Weights of a small model that answers yes/no questions on an image's attributes: fusion encoder width 192, fusion encoder norm layernorm_no_bias.
Rows from block 5 of the image encoder of a small model that answers yes/no questions on an image's attributes, named by matrix and row number. Rows with one number belong to one neuron. Each number is 200 + 30 x the weight over its row's rms, rounded and kept within 0 to 999. All counts start at 0. After the name is the row's rms in percent of the matrix's.
After each neuron's rows are labels from the 100 images, of 14976, where the neuron reaches its highest value: "colour at peak" is the nearest of a few named colours to the mean colour under the peak. Only what is clearly more common there than usual is listed. The data: histories of elementary cellular automata, time running down.
# fc1: MLP up (encoder.blocks.5.mlp.fc1.weight, 576x192), inputs 64-127
# fc2: MLP down (encoder.blocks.5.mlp.fc2.weight, 192x576, transposed), outputs 64-127

fc1.150,130,199,245,181,184,186,164,202,209,235,144,183,206,163,188,166,249,230,203,209,169,273,228,167,201,214,194,198,222,165,184,208,187,232,234,191,218,140,162,180,175,241,166,166,188,151,136,228,195,194,172,182,187,184,141,211,162,210,259,172,231,214,212,243,188
fc2.150,129,193,204,204,158,162,196,139,174,256,246,278,181,211,215,236,215,181,197,198,247,238,218,231,172,154,232,139,205,199,196,224,219,164,243,203,209,246,206,195,206,224,166,254,155,182,248,250,258,231,207,137,166,129,214,239,213,226,193,144,180,218,169,157,171
colour at peak: white

fc1.267,071,193,177,161,204,206,207,220,191,180,241,242,135,211,216,141,214,131,191,220,223,204,163,175,208,191,221,208,171,164,180,117,207,219,205,248,234,218,257,219,191,207,208,184,201,204,217,187,209,193,245,193,173,181,130,217,225,205,169,201,216,231,200,192,154
fc2.267,063,208,185,177,210,229,137,230,249,198,176,194,229,201,280,182,195,201,189,285,127,158,205,206,204,213,231,216,164,227,202,216,166,201,216,213,174,162,210,202,198,220,214,239,164,204,222,160,211,211,223,220,181,170,164,164,188,258,213,188,230,203,201,201,212
colour at peak: black

fc1.435,136,197,179,224,244,178,245,195,169,256,226,177,210,220,201,236,182,167,195,191,198,203,198,230,161,250,200,189,232,200,178,151,167,177,186,162,177,204,208,200,242,167,197,207,220,222,186,284,177,176,245,261,233,200,196,208,213,168,250,219,189,174,178,235,175
fc2.435,149,217,206,241,176,153,217,213,185,198,192,220,145,182,198,214,163,182,195,184,185,198,262,184,187,224,141,176,215,202,208,257,198,160,184,192,152,185,218,193,208,224,134,186,202,195,210,181,263,164,167,208,218,158,213,207,267,205,252,124,198,228,183,185,199
colour at peak: white

fc1.99,130,234,175,268,204,190,248,238,210,211,210,221,226,192,220,151,209,233,185,225,209,256,195,258,188,221,183,217,221,173,234,171,166,204,214,168,241,205,235,201,197,185,212,209,211,207,175,185,217,214,217,169,198,245,216,198,251,209,236,184,229,256,250,180,194
fc2.99,151,217,216,178,169,147,157,243,227,169,235,198,193,169,166,214,225,191,214,160,216,251,157,191,188,178,224,215,222,182,171,194,175,233,221,231,211,184,214,210,154,180,219,186,169,184,170,220,176,199,167,280,185,241,217,238,187,213,185,182,179,224,171,172,242
colour at peak: black

fc1.207,151,196,185,232,176,158,196,217,211,187,224,208,236,215,210,191,268,206,211,189,213,203,214,140,205,160,162,197,173,209,174,251,203,211,181,243,185,185,189,224,251,192,250,204,183,190,206,209,269,216,232,161,178,213,228,208,185,247,155,223,163,241,195,153,210
fc2.207,145,238,225,180,177,199,193,285,176,199,242,196,230,199,198,222,174,159,224,173,255,186,205,232,244,196,172,185,237,259,210,241,203,212,249,264,170,226,195,117,203,200,235,157,218,183,176,202,159,252,163,199,216,140,232,227,172,210,231,209,243,213,268,181,227
colour at peak: black

fc1.347,133,196,203,240,237,150,232,217,231,194,198,206,193,224,190,136,195,169,191,195,274,155,249,224,108,232,198,195,225,194,207,224,189,219,120,162,194,176,168,145,279,208,202,149,234,184,187,209,163,197,175,228,221,189,207,236,251,223,192,156,222,251,200,214,149
fc2.347,135,207,179,195,220,202,185,218,226,187,194,218,206,135,259,173,234,228,235,151,186,157,202,190,230,198,147,195,180,226,198,253,212,203,175,213,193,166,271,241,199,217,231,240,255,211,258,128,190,179,195,168,246,230,193,183,158,172,203,196,232,202,79,190,195
colour at peak: black